Weights of a small multi-label image tagger: 1.94M parameters.
Rows from block 2 of a small multi-label image tagger, named by matrix and row number. Rows with one number belong to one neuron. Each number is 128 + 24 x the weight over its row's rms, rounded and kept within 0 to 255. All counts start at 0.
After each neuron's rows are labels from the 100 images, of 14976, where the neuron reaches its largest size: "patch colour" is the nearest of a few named colours to the mean colour under the peak. Only what is clearly more common there than usual is listed. The data: simulated telescope pictures of galaxies.
# gate: MLP gate (model.blocks.2.mlp.gate.weight, 384x96), inputs 0-95
# fc1: MLP up (model.blocks.2.mlp.fc1.weight, 384x96), inputs 0-95
# fc2: MLP down (model.blocks.2.mlp.fc2.weight, 96x384, transposed), outputs 0-95

gate.361 [153 143 135 129 111 191 163  90 110 150 125 152 128 170 125 138 115 149 132 188 130 104 142 126 136 137 123 127 144 155 115  99  80 137 174 150 158 136 130 117 162  93 167 119 141 114 103 124 124 107 106 121 144 129 147 134  97 116 145 164 129  60 121 117 122 143 111 114 141 118 144 154 136 167 166 140 158  99 130 127  88 103 151  75 134 131 109  98 159 117 134 139 125 166 138 112]
fc1.361 [117 101 121 141 109  94 108 145 171 115 147  86 119  74 106 155  98 116 112 101 107 117 168 171 116 138 152  92 133 125 167  77 115 122  83 110 121 120 128 126 148 157 127 150 141 129 128 137 157 148 126  99  96 147 135 109 164  81 126 139 117 118 151 171 148 139 175 110 141 110 142 115 152 101 122 125 125 126 151 145 111 144 159 149 126 182 120 142 120 119 159  90 169 131 112 159]
fc2.361 [131 120  82 134  99  91 134 103 161 144 169 154 152 137 118 186 131 122 101 171 117 123 132 134 105  72 152 130 156 145 109  95  87 113 153  81 125 131 130 141 119 140 151 163 195 146 137 163 115 120 127 161 101 132 113 138 145 135 120 121 124 112 138 127  94 143 134  89 135 115 150  91  95 154 134 104 131 134 139 144 146 109 109 132 144 184 128 118 116 142 128 102  88 127  98 105]
patch colour: brown

gate.55 [121  78 123  99 148 113 111 144 130 114 144 168  95 155 141 144 132 165 110 150 126 140 111 127 155 117 123  65 121 111 129 119  84 137 138 161 122 153 119 110 125 141 128 124 122 132 121 141  44 122 111 116  95 125 153 144 100 137 138 101 149 155  66 126 158 139 149  97  92 172 102 122 140 103 132 115 116 126 158 121 104 135 151 124 136 165 145 111 193 145 138 105 128 132 141 103]
fc1.55 [ 98  75 113 134 137 124  99  92 139 104 109 127  79 135 107 124 149 112 118 135 130 144 152 156 131 128 136  93 118 119 173 135 133 125 117 121 143 146 116 146 122 131 201 141 112 107 172 144  74 104 128 147 115 129 114 115 142 156  96 136 183 143  95 136 149 171 146 117 141 148 114 129 175 119 130 140 107 117 179 125 153 166 106 109 139 133 165 107 110 172 127 115 135 120 169 110]
fc2.55 [110  82 135 136 127 127 137 170 121 131 118  66 120  80 181 152 120 155 124 138 155 146 125 138 143  98 139 123 139  97 130 134 118 147 162 165 129 146 154 123 134 119 130 103 150  90 140 155 126  92 128 140 103 107 152 100 128 147 139 124  98 144  85 128 142 100 147 129 116  99 113 162 171 113 166 150  90 105  91 121 145 131 137 172 137 140 147 137 152 149 113 114 155  65 109 162]
patch colour: brown

gate.335 [119  95  89  90 145 111 115  88 105 170 101 119 144 121 139 132 119  97  96 155 103 169 156  84 140 104 120 104 137 175 120 156  69 111 121 117 151  92 161 110 121 127 103 133 179 158 106 129 130 129 149 122 122 163 112 129 159 135 133 115 116 117 136 153 123  98 106 146 151 133 131 120  82 141 148  88 116  97 135 134 161 153  94 152 129 132  98 120 143  96 130  98 108 171 137 145]
fc1.335 [162 153 157 113 106 115 125 127 138 100 141 127 137  78 125 136 134 136 133 132 123 120 165  94 109 192 138 106 139  74 128 160 176 143 110 109 137 156 130 160 124 135  97 126 104 152 149 147 170 146 151 141 115 159 102 105 136 112  80 140 141 120  88 159  79  84 144 163 124 149 157  97 126 116 113 129 137 144  93 144 116 111 158 118 117 106 128 146 100  94 103 157 101 108 115 115]
fc2.335 [135 114 125 124 130 100 141 138 118 120 157 129 193 126 127  74 159 127 102 106 143 140 113 112 119 110 144 191 121 139 178 121 121 130 147 134 164 107 140 131  94 168  98  98 132 109  98 140 155  96 162 124 153 111 144 134 137 121 119 137 148 119 178 108 103  58 125 101 110  97 123 106 172 121 134 105 135 122  87 117 152 100 115 146  95 137 119 119 147  99 152 134 128 126 139  89]
patch colour: brown

gate.69 [137 133 142 115 149 164 137 113 121 163 105 177 132 141 145 109 133 163  96 109 128  81 107 169 144 176 114 165 118  99 127 122  94  85 119 103 134 118 133 171  76  85 130  94 130  99 142 101 142 127 136 160 100 134 111 152 119 148 167 126 136 116 144  88 169 109 117 126 141 143  95 129 105 137 137 164  94 160 127 162 153 143 127 143 138  74 146 119 162 130 134 128 120 114 134 147]
fc1.69 [157  99 151 127 140 151 114 153 115 112 119 136 129 160 137 119 136 117 154 130 174 134 177  99 135  92  97  90 138 122 114 157 123 125 162  81 164 107 154 116 158 118 104 130 146 128  87  75 137 102 151 123 138 128 118 125 121 107 121 148 110 164 156 112 107 100 129 161 104 132 124 140 106 103 136  99 148 115 161  93 135  96 169  98 137  75 119 144 159 163 103 110 176 151 115 110]
fc2.69 [115 149  96 106 113 161 167  76 117 137 133 163 139 137 110 116 132 143 121  86 147  96 174 158 139 144 128 135 111 156 128 109 100 131 120 109 132 114 130 135  96 177  97  86 144 129 138 123 100 108 176 126 168 131 144  91 103 132 110 122 126 154 156 130 123  83 135 171 114 113 115 132 161 111 149  95 135 151 110 104 114 105 170 112 155 166 131  89 171 156 113 114 118 129  94 112]
patch colour: brown

gate.92 [176 126 107 146 163 123 126 118 108 150 131 131 135 150 135 105 105 107 106 139 128  74 133 135 130 104 100 134 174 181 120 124  96 144 102 157 149 112  91 123 120 162 164 149 129 184 143 129 117 136  95 124 139 104 148 135 151 128 126 101 142 156 112 108 142 156 142  73 116 122 162 102 145  99 147 113 125 129  85 167 150 165 140 137 146 150 153 123 150 141 151 161 105 170 120  85]
fc1.92 [123 117 104  97 128 153 117  96 151 126 143 107 119 165 137 137 148 159 132 107 110 112 151 120 103 122  98 175  90 133 157 102 112 137 174  93 128 115 105 135 151 113 147 130 175 123 145 143 101 110  78 111 146 106 163  94 115 162  85 174 107 136 158 159 124  97 158 117 128 142 157 127  85 109 123 144 117 115 159 123 105 160 137 115 133 178 128 105 107 117  86 149 140 115 166 119]
fc2.92 [135 107 132 114 106 144 137  97 136 108  76 170 145 107 108 191 172 118 130 131 139 162 150 163 118 121 123 145 160 154  93 114 131 106 103  98  86 162 112  86 114 134 117 132 126 195 130 122 127  98 197 128 122 148 148 108 118  98  95 116 118  93 109 139  99 109 126  86  97 122 153 148 134 121 102 129 119 139 117 160 135 113 117 144 144 120 142 142 125 111 127 119 124 110 171 114]
patch colour: grey; brown

gate.346 [132 153 100 128 129 128 100 113 108 133 170 113  82 187 117 135 144 116  98 109 137 120 156 136 163 145 101 120  96 128 166  96 126 109 106 131 155 127 103 136  96 145 129 134 108 117  67 167 118  95 164 169 143 118 115 131 122 136 134 111 132 138 126 161 146 101  73 179 141 118 131 159  89 135 107 123 153  90 120 133 136 126 119 150 198 107 162 153 130 121 132 132 121 107 122 127]
fc1.346 [188 113 115 108 126 127  89 105 151 147 170 116 131 145 122 159 119 143 139 114 140 132 139 133 161 124 112 125 124 116 104  94 160  83 119 129 112 153  93 161  84 119 175 123 160 160  93 174 158 149 144 122 139 102  90 141 153  90 122 131 135  98 118 119 117 129 122 143 106 102 134 110 103 158 144 114  95 120 139 120 153 138 148 166 149 122 163 143 123 117 112 188 107 125  74 126]
fc2.346 [170 121 101  98 122 130 133 112  94 127 172 147 127 137 136 117 118 107 104 108 154 133 130 116  95 113 125 136 135 156 109 133 127 160 106 107 173 139 131  93 114 100 127 122 137 128 144 167  97 143 138 142 137  99 151 176 137 105 103  91 118 129 136 143 151 114 134 118 152 120 124  94 114 172 136 115 141 157 166  79 122 174 132 122 155 140 152 161 164  99 104  97  91 144  82 195]
patch colour: brown

gate.332 [141 133 165  81 118 123 128 111 192 116 129 134 114 121 174 106 119 120 148 152 124 107 171 126 109 119 166 112 103 132 151 129  98  80  87 112 108 127 128  97 115 143 142 131 133 150 150  89 132  99 110 135 126  72 153 130 151 129 123 109 119 107 141 105 123 189 114 129 155 100 119 162 125 182 119  82 135 136 143 140 136 103 109 125 107 146  78 157 100 154 121 137 127 127  90 113]
fc1.332 [140  93 117 129 183 106 152 133 131 125 108 119  82  87 163 114 142 184 144 101  89 146 123 113 170 130 131 124 117 130 139 133 146 116 147 118 108 151  82 138 172 106  96 136 124 132 106 147 161 111 169  71 166 122 133 119 147 157 154 142 137 126 135  99  97 129 138 161 121 117 143 136 142 127 141 120 114 176 120 124 141 115 119  99 104  96 140 171 143 178 143 137 151 118  87 102]
fc2.332 [ 98 116 168 121 165  64  93 131  96 102 120  69 104 119 104 164 141 136 152 133 114 128 174 116 163 153 114 115 107 148 171 118 137 111 127 143 120 133 132 137 116 124 133 155  62 106 120 132 104 122 167 138 113 119 120 128 147 127 120  85  99 133 119 109 109 141 117 140  75 135 132 131 126 122  93 111 138 145 140  79 123 156 141 145 145 127 106 184 119 137 144 160 170 147 122 141]
patch colour: brown; grey

gate.26 [118 123 116 108 142 137 159 101 151 135 141 146 113 122 116  84 128  95  81 123 132 126  97 128 146  93 119 168 162 154 154 148 147 126 126 155 117 122 131  83 137 118 167 154 121 106 133 156 152 114 114 110 109 102 121 122 147 101 136 102  78 148  91 172 165 170 106 137 135 108 117 137 154  87 146 129 168 120 127  98 108 163 144 121 114  80 154 171 142 136 142 170 102 132 103 166]
fc1.26 [100 111 170 137 127 119 139 160 174 108 126 133 117 148 173 134 110 163 157 147 111 143 144 131  80 150 133 132  92 130  92 106 118 121 125 122 107 164 120 144 124 182 107 101 143 144 134  84 157 102 130 129 112 128 145 106  94 164 115 162 117 130 119 131 142 106 158 141 105 146 156 146  85 137  59 112 112 133 126 152  97 102 158 152 151 137 126 150 102 149  93 113 150 147  82 119]
fc2.26 [150 113 133 103 152 136  96 150 115 135  95 142 123 129 126  98 162 106 146 121 105 172  90 111 105 130 143 142 132 146 143 114 153 123 170 128 139 109 111  98  94 154 138 163 160 121 112 151 176 110  90 150 126 149 162 137 120  97  89 136 129 126 161 137 125 133 129 112  94 120 109 150 113 134 108 160 108  85 137 139 105 101 157 172 120 124 104 160  98 138 133 123 178 108 202 101]
patch colour: grey; pink

gate.207 [123 134 156 149 167 110 115 184 100  96 135 127 119 126 119 118  85 122 114 120 106 103 136 116 115 161 133 166 114 100 131 102 141 103 141 147 108 158 125 107 131 109 129 128 126 146 131 115 174 111 148  82 127 140 124 135 116 104 114 157  71 105 160 134 111 111 133 140 124 121 132 144 160 161  97 101 159 129 146 111  84 166 161  89 128 155 113 149  83 120 149 101 172 113  74  97]
fc1.207 [137 130 152 130  73 130  75 129 147 130 201 127 142 103 123 125 148 131 142 125 137 147 145  79 120 146 119 113 130 137  98 124 121 158 114 142 136 119 168 122 139 104 106 102 118 100 173 163 173 121 171 118 129 165 169 154 155 113 103 144 132 139 144 112 148 158 109 148 114 146 127  85 118 132 169  94 124 101 127 114 116 137  96 169 128 108 106 104 122 118 142  92 123 161 116 167]
fc2.207 [ 79 172 127 150 143 112 133 158 155 111 104 130  95  55 122 129 131 123 164 138 171 144 157 149 118 140 137  95 133 139 118 164 103 118 130  98 141 100  87 143 111 125 125 117 183 121 137 115 135 127 123 125 162 192 165 189 152 115 157 133 133 134 125  91 145 148 103 118  98 155 160 125  92 146 114 124 124 135 119 152 127 150 120 128 110 138 143 147  86 111 126 133 128  94 113 118]
patch colour: brown

gate.358 [121 146 115 143 102 127 130 123  89 122 181 131 156 118 119 132 143  89 147 121 163 171  93 142 113 134 120 126  96 123 127 138 103 131 125 174 159  98 149 128 124 140 150 152 116 121 135 159 171 139 112 108 171  90 152 160 142 115 120 120  95 132 104 162 132 141 101 147  86  72 114  88 132 145 128 137 131 114  57 137 112 162 137 116 103 102  99 138 148 160 152 140  92 127  99 132]
fc1.358 [134 125 146 147  94 135 164 148 154 129 150 138  97 140 106 122 150  91 130 187 113 155 107 104 127 167  79 155 127 119 154 118 105 118 140 138 130 117 100 124  85 169 112 110 128  95 120 119 165 114 114 109 129 119 173 124  73 123 102 120 142 120 106  81  87 116 128 129 113 164 155 134 127 174 146 146 108 117 112 148 158 117 125 124 129 122 123  91  92  83  94 138 104 155 153 157]
fc2.358 [160  96  94 153 142 120  91 135 156 171 120  98 132 148 160  99 115 108 127 131 159 137  96 103 134 125 128 130 151 157 106 131 100 141  96 155  78 137  98  99 116 123 107 133 147 111 172 118 128 128 129 100 117 108 130 139 140 124 140 122 149 100 102 140  84 168  83  97 158 115 103 109 140 107 118 143 127  93  93 148 172 144 102 120  86 138 119  88 164 138 140 108 171 106 142 167]
patch colour: grey

gate.134 [149 147  95 141 134 140  90  76 100 135 110 103 144 155 147 160 186 143 119 166 102 111 115 115 142 129 143 154  61 138 131 152  98  84 126  95 120 155 146 123 107 143 150 151 131 118 119 126 119 180 128 150 104 150 116 100 126 122 100 166 110 138 121 146 130  96 118 123 108  97 141  71  96 122 175 131 148 127 130 123 136  77 139 126 149 152 140 160  89 145 120 143 133 133 123 126]
fc1.134 [146 107 120 176 147 147 144 135 137 151 146 148  90 122  85 131 123 100  69 152 109 159 106 106 142 142 101 117  80 124 104 125 149  97  91 133 115 165 109 126 158  98 125 116 111 124 116 118  87 111 140 148  94 142 123 145  91  76  97 173 155 116 136 145 140 158  54 147 101 146 120 134 149  96 134 136 131 153 129 140 153 118 126 132 122 107 114 156 106 119 148 132 169 131 110 130]
fc2.134 [164 133 135 146  98 116 131 118 120 136 128 137 104 194 102  85 130 123 133 147 125 110 140  85 170 174 138 115 155  79 119 108 138 104  67 160 138 149 114 145 114 113 144 142 104 130 121 134 125 128 154 136 140 129  97 148 178 114 141 140 163 135 128 116 152 144 178 106 122 108  95 125 101 159 119 146 163 128 188 118  95 149 182 131 142 131 146 106 158 118 146 132 135 143 113 120]
patch colour: brown

gate.94 [107 146 118 147 170  98 150 136 117 130 158 100 130 176 121  97 137  99 116 139 152 143 128 149 158 147 143 129 168 124 111 103 169 111 120  85 122 134 111 156 130 115 156 121 124 163 214 155 136 147 164 118 136 139 138 115  99 116 116 156 159 115 162 144 120  88 133  82 133 116 181 125 112 119 123 103 117  92 175 142 133 156 126 139 140 118 155 111 157 102 103 112 152 115 122 117]
fc1.94 [113 141 143 117  75 110  89 112 104 107  81 141 130 131 104 144 146 134 133 146 112 127 131 106 130 149 145 141 139 141 155 176 133 103 144 162 148  91 114  97 130 156 128 144 106 114  75 121 122 114  53 128 139 136  68 118 145 101  94 125 111 129 112 111 109 130 123 156 143 159 108  98 139  81 132 138 137  96 136 134 143  78 138 119 114 112 109 132 143 132  99 158 121 185 146 155]
fc2.94 [134 106  98 154 110 111 107 126 106 147 179 117  91 160 122 139  93 129 163  88 111 116  80 111  80 109 130 125 164 167 129 151 110  95 149 141 122  99  99 126 101 134 204 171 142 125 152 156 136 100 110 137 155 105 126 115 172 106 113 153 128 101 159 138 141 151 115 133 125 122 147 108 138 116 121 148 155 176 122 147 154 125 110  91 113 119 144  96 137 127 109 156 120 128 135 113]
patch colour: grey; brown

gate.106 [ 94 143 122  79 138 148 133 104 126 126 154 100 110 142 158 156 180  85 119 150  97 129 111 128  93 144 134 146 115 210 164 126 108 131  86 123 120 116 133 146 122 103 132 120 126 150 164 139 152 104 128 137 173 114 117 125 111 132 119 121 152 171 111 128 158 118 150 133 142 107 120 101 115  87 113 114 103 124 150 102 127 116  96 140 139 127 117 163 193 132 142 162  95 144 163 118]
fc1.106 [127  91 142  73 136 139 117 133 141  75 152 131  91 129  92 141 128 153 126 122  79 156 152 107 141 105 149 139 124 168 188 148 130 127 128 115 117 108 154 117 147 126 109 141 111 143 125 143 173 163 126 140 148 136 128 134  93 148  72 108 127 162 141 156 144 144 122 117  93 152 166 121  79 110 130  90 134 116 114 111 145 154 101 146 122 134 157 159  97 114 158 152 103 169 146 133]
fc2.106 [114 141 114  87 112 103 110  94 155  91  88 137 155 163 158  51 123 124  91 145 140 148 144 126 123  85 108 147 134 135 181 106 127 119 157  92 124 133 118 138  92 137 121 152 117 141 105 125 149 129 109 123 143 150 132 150  70 152 125 106 131 155 117 144  90 152 175 139 131 126 123 117 125 108 120  93 128 114 139 137  72 131 118 116 162 119  90 103 107 119 128 110 102 151 105  99]
patch colour: brown

gate.174 [141 141  99  87 171 122 156 157 133  86 137 115 120 140 133 150 138 139 175 149 151 132 186 137 112 125 159 119 150 172 167 126 162 100 135 105 129 169 132 140 106  93 115 112 145 138 104 129 145 116 132 114 103 136 145 121  96 163 155  94 132  88 192 128 112 134 154 101 104 104 122 152 100 105 103 144 158 137 107 132 135  83 127  95 108 157 140 146 142 128  95 143 125 126  86 136]
fc1.174 [170 167  74 164 100 123 119 165 113 148 111 161 116 146 115 123 158 137  90 148  84 173 131 124 112 137 122 143 140 137 148 105 132 122 117 113 133 139 113 149  97 116 140 143 128 125  80 119 114 108 145 141 111 135 113 144 103 175 139 180 118  93 104 149 170 145 192 129 121 111 137  98 140 140 144 102 144 168 114  96 163 146 145 142 108 123  92 125 149 125 148 102 137  99  96 103]
fc2.174 [168 144 131 123 113 161 112 124 158 166  91 162 116 114 104 128 163 152 145 124 115 167 140 149 133 131 140  97 133 126 118 132  59 136 128 123 166 116 140  91 125 146 127 107  87 134 112 163  98 138 120 141 101 131 189 152 143 148 135 155  95 136  81 119 137 135 121 135  99 125 144 118 145 106 153 141 172 128 140 136 117 173 156 159 146 143 104 104  73  78 135 130 134 114 118 106]
patch colour: brown

gate.204 [109 148 126  88 120 109 139 102 150 130  93 119 125 137 111  62 101 130 121 101 164 117 119 112 121 107 104 155 138 147  92 131 154 161  60 142 104 136  99 116 111 102 145 134 129 111 104 126 131 133 113  99 171 116 155 132 101 111 157  92 179 142 101 107 129 171 170 116 158 149 151 130 154 116 119 135  98 102 123 132 143 132 125 152 135 191 103 143 161 162 120 134 117 147 139 133]
fc1.204 [115  90 119 130 146 127 127 143 118 150 130 116 104  81 132 139  91  86  95 102 151  98 128 153 151 157 103 157 150 139 128 167  98 151 141 136 113 159 145 123 112  48 147 116 142 138 149 126  83 160 105 151 116 118 156 127 103  99 151 108 124 120  87 141 121 154 154 123 121 144  99 117 117 122 153  90 124 126 133  95 118 149 151 137 164 178 120  86 166 149 121 125  84 124 126 120]
fc2.204 [123 101 105 104  43 133 137 148 135 106  98 167 112 111 112 145 150 133 132 117 155 115 114 183 131 121  81 120 175 131 140 121 163 171 126 132 100 102 121 123 116  98 125 157 127 135 109 126  88 154 137 123 120 157 121 141  96 110 104 121 164  76 112 114 138 151 156  99  89 163 118 118 151 120 122 147 158 128 139 120 114 124 143 148 135 156 174 123 128 109 114  90 102 139 122 164]
patch colour: grey

gate.329 [122 130 113 111 141  90 133 112 164 128 136 122 140 152 149  77 145 138 126 146 111 149 118 129 153  61 149 113 157 118 141 107 149 132 108 123 156 124  96 195 114 133  87 127 126 139 132 185 155 163 143 130 110 113 134 125 168 137 151  64 134 111  78 101 121 158 111 106 165 166 103 148 119 149 125 142  81  85 150 120 136 130 142 101 106 121 120 134 126 140 138 121 119 135 125 101]
fc1.329 [123 158 112  81 138 146 110 146 145  87 149 144 131 157  94 181 122  93 131 108 134 113 140 145 149  88  97 113 148 116 137 139 147 169 123 128 159 145 113 165 111 126 133  44 144 142 122 143 112 153 128 120 133 154 130 108 128 128 120 116 120 115 106  86 110 120 105 144 143 130 139 140 141 145 169 137 148 127 152 164 114 131 137 103 134  98 187  92 142 135  96 107  68 151 148 118]
fc2.329 [117 129 123 154 106 173 110 113 127 133 118 143 146  85 107 146 119  88  99 144  94 128 103 108 122 121  94 153 126 113  92 106 156 146 146 127  89 128 155 128 137 133 113 168 109  98 128 110 129 109 100 144 146 124  88 147  86 186 116 135 104 111 135  73 125 115 115 146 145 144 108 101 176  85 124 105 140 114 130 144 167 121 113 136 134 164  69 129  74 106 132 117 101 119 109 122]
patch colour: grey

gate.162 [150 138 129 150 108 115 144 121  71 134  98 146 100 135 157  94 129 129 118 109  67 155 147 120 121 117  97 144 179 150 134 135 126  82 133 115 173  81 121 130 129 153 127 148 130 163 147 141 140 154  77 149 118 162 140 100 150 171 122 125 124 117 134 112 133 128 150 160 126 123  76 117 148 125 119 149 117 127 115 191 151 165 135  81 112 136  94 123  85 125 133 110 129 150 123 139]
fc1.162 [109 137 134 106 172 149 134 140 161 115 114 122 167  81 107 145 124 107 105  98 118 142 169  87 153 161 177 135 125  94 165 133 112 148 102 127 152 132 130 104 110 122 161 140 101 124 150 124 125 115 140 112 156 141  91 119 119 131 153 177 116 135 112 133 131 143  97 128 144 138 151  96 117 131 139 155 139 155 193 186 121  86 118 133 102 149 159  88 153 112 125  90 112 129 133  98]
fc2.162 [159 141 119 169  95 123 131 138 133 113 159 101 163 130 149 100 143 115 133 131 141 131 175 118 118 153 151 131 145 132 134 128 107 148 121 155 130 124 135 114 134 120 163 162 105 100 127 114 130 111  92  94 131 161  87 141 132  78 160  97 114 161 147  92 156 133  81 148 124 203 117 105 172 133 146 138 136 123 121 166 112 151 105 177 113 138 166 127 105 113 133 151 157 102 160 114]
patch colour: grey

gate.185 [159 159 118 119 131 136 129  91 142 119 104 162 102  58 160  86 138 110  91 133 117  93  81 171 143 134  89 156 140 101 132 167 125 182 101 119  76 137 158 122 137  95 119 129 119 124 135 118 126 130 123 131 114 145 111 130 200 102 106 109 140 118 131 144 135 154 131 141 117 112 140 132 132 108 147 122 159 114 150 150  96 155 134 106 156 104 146 124 112 172 122 121 129  99 131 156]
fc1.185 [143 102 107 133 140 131 145 155 115 142 154  98 167 192 139 132 134 125 136 126 111 134 181  78 123 109 104 114 126 123 177 121 163 100 100 137 178 109  89 149 111 153 122 132 144 143 113 155 109 112 130 153 155 138 134 147 103 131  98 107 130 115 132 109 114 128  80 145 142 130 123 100 128 145 160 100 136  98 103  77 159 137 117 130  84 152 111 128 159  73 106 139 154 155 106 125]
fc2.185 [ 74 132 117 121 132 170 152 103 133  77 132 159 130 127 124 144 170 111  96 134 139 134 117 151  99 154 140 170  95  98 100 116 103 121 107 108 162 128 126 106 130 164 151 148 110 116 130 172 106 141 132  92 137  99 154 115  95 139 128 129 131 137 116 142 121 107 133 135 185 141  96 133 160  99  96 162 135 173 133  89 127 111 115 154 116 126 153 118 103 144 147 159  68 145  92 124]
patch colour: grey

gate.184 [120 122 103 129  76 120 133 126 112 146 115 148 105 138 138  78 142  90 154 116 137 115 132  79 102 160 155  83 149 132 108 102 134 137 111 136 128 105 151 119 125  96 179 101 138 105 132 145 129 194 149 110 131 118 152 141 143 134 154  91 147 148 167 116 106 164 161 141 143 161  82 134 122 103 127 133 144 153 128 119 113 151 141 169 124  95 169 154 120 170 169 143 134 148 109 131]
fc1.184 [123 147 138 119  88 126 128 152 155 139 136 115 154 133 106 169 120 124 112 156 120 159 124 119 164 136 136 139 117 104 174 168 135  80 157 158 135 134 142 109 120 120 145 119 141 155 144 126  97  86  78 136 146 153 127 127 117 177 116 146 101 124  51 141 140 116 108 151 148 118 135 144 114 146  90  69 112 128 148 116 106  97 129 108 140  91 121 110  96 133  86 117 144 152 171 150]
fc2.184 [114 134 136 121 110  88 127 127 130 128 143 124  99 182  98 146 125 130 137 120  77  89  82 113 143 123 107 180 171 174 158 155  73 133 139 130 120 124 121 165 141 115 144 131 146 139 117 118 111 131 124 128 119 123 148 113 144 152 157 162  85 137 137 149 103 135 100 159 122 120 153 146 159 162 151 113  94 164 134 116 120 100  93 137 122  93 137 103 118  93 106 136 186 164 152 127]
patch colour: grey

gate.87 [139 171 166  96 148 116 138 104 168 117 159 113 112 146 157 146 153 113 124 157 148 133 106 145 138 123 150 118 111 176 136 134  77 138 135 151 196 100 136 126 152 124 120 152 122  68 113 148 133 134 152 140  88 117 144 132 114 135 129  65  96 130  93 103 105 142 125  98 123 111 167 142 127 167 151 136 155 107  91  84 144  96 128  98 125 145  99 141 120 113 117 151 128 137 122 131]
fc1.87 [114 110 101 172 145 109 147 135  85 135  96 156 130 103 126 110 107 142 122 104 107 107 147  88 132 100 128 139 147 109 117 129 175 155 113 136  43 122 137 110 121 123 127 108 166 173 116 141 145 153  97 102 175 149 119 107 143 126 151 179 150 156 159 163 162 148 136 144 136 112  99 154 126 106  98 115 110 132 148 182 125 153 129 150 123 134 112 103 130 149 144 107 118 107 142 131]
fc2.87 [124 137 126 117  83 148 133 116 158  92 150 140 160 157 142 122  93 115 129  96  90  95 130 169 109 118 162 126 128  98 100 119 141  95 103  88 102 144 116  77 197 105 136 129 153 110 122 144 121 167 149 115  83  97 140 111 166 147 117 115 151 108 139 147 155 135 113 165 122 179 142 115 145 132 130 159 110 159 135  89 135 122 144 142 163 136 137 134 125 161 119 144 150 130 124  93]
patch colour: brown

gate.96 [151 114 178 137  98 125 141 133 134 143 143 135 101 116 139 116  94  99 114 153 124 130 155 164 151 101 112  83 123 121 140  84 154 127 123 122 140 126 127 160 116 148 109 146 119 170 111 126 117  98 123  78 110 145 113 120 121 123 149 122 120 103 140 153 145  94 141 153 171  92 127  86 139 106 140  88 132 103 116 130 109 112  88 146 150 196 209 130 150 109 131 120 136 140 157 104]
fc1.96 [103 121 136 108 105  83  99 142 110 143 150 115 139 118 159 163 165 172 135  96 117 131 128 174 105 153  88 127 118 132 126 171 122 136 144 118 117 107 133 131 100 144 110 137 133 104 148 113 151 129 123 128 129 125 100 143 127 131  83 118 111 156 118 141 141  93 172 175 160 149 180 112 182  88 115 127 108  95  86 185 140 102 119 129 131 154  95 148 102 105 127 136 135 113 103 114]
fc2.96 [108 181 116 112 125 143 125 132 135 140 134 121 138 133  94 133 110 134 166 101 120 161 156 121 114  99 155 150 141 115 116 127 172 120 181 143 174 151 137 140 163 152 113 148 122 149 134  80 171 155 129 149 109 121 107 121 128 126 163 134 129 119 108  88 176 136 158 145 151 129 139 107 161 113 170 116 167 113 122 142 113 173 140  97 100  70 127 114 158  95 164 144 146 106 117 135]
patch colour: brown

gate.53 [131  87 133  69 155 120 133  94 151 145 104 114 100 122 116 131 131 110 123 145 160 124 144 169 112 139 145 131 129 144 136 130 121 120 142 162 120 145 114  97 122  85  95 165 150 117 121 151 119 100 174 120 127 129 116 153 154  76 129 118  94 175 158 100 148 179 162 112 141  86 129 118 115 188 131 178 128 116 161 112 122 132 120 110 128 127 136 101  67 129 125 138 106 132 147 135]
fc1.53 [153 115 148 140 127 127 147 115  95  71 109 157 153 179 106 155 163 111 117  87  90 178 118 132 151 118 147 130 141  96  86 134 142 139 136 111 121  94  98 144 127 151  93  95 146 118 130 144 136 119 138 126 155 118 148 143 106 139 129 196  85 114 134 142 127  97 127 187 125 139 121 106 131 104 113 154 124 123 110  97 125 125 140 182 121 125 122 132 174 101 135 110 115 132  98 157]
fc2.53 [183 172 187 155 167  75 115 112 117 158 155 136 101 124 142 135  91 136 115 146 100 135 112 122 103 133 105 145 119 158  86 118 170 137 149 101  94 131 159 111 137 122 111 133 137 112 129 117 147  67 164 127 131 103  90 125 119 179 121  91  90 144 146  96 114 168 145 137  99 140 115 134 142 149 108 112 125 123 111 141 125 138 123 148 122 109 144 110 164 104 128 114 119 145 144 157]
patch colour: brown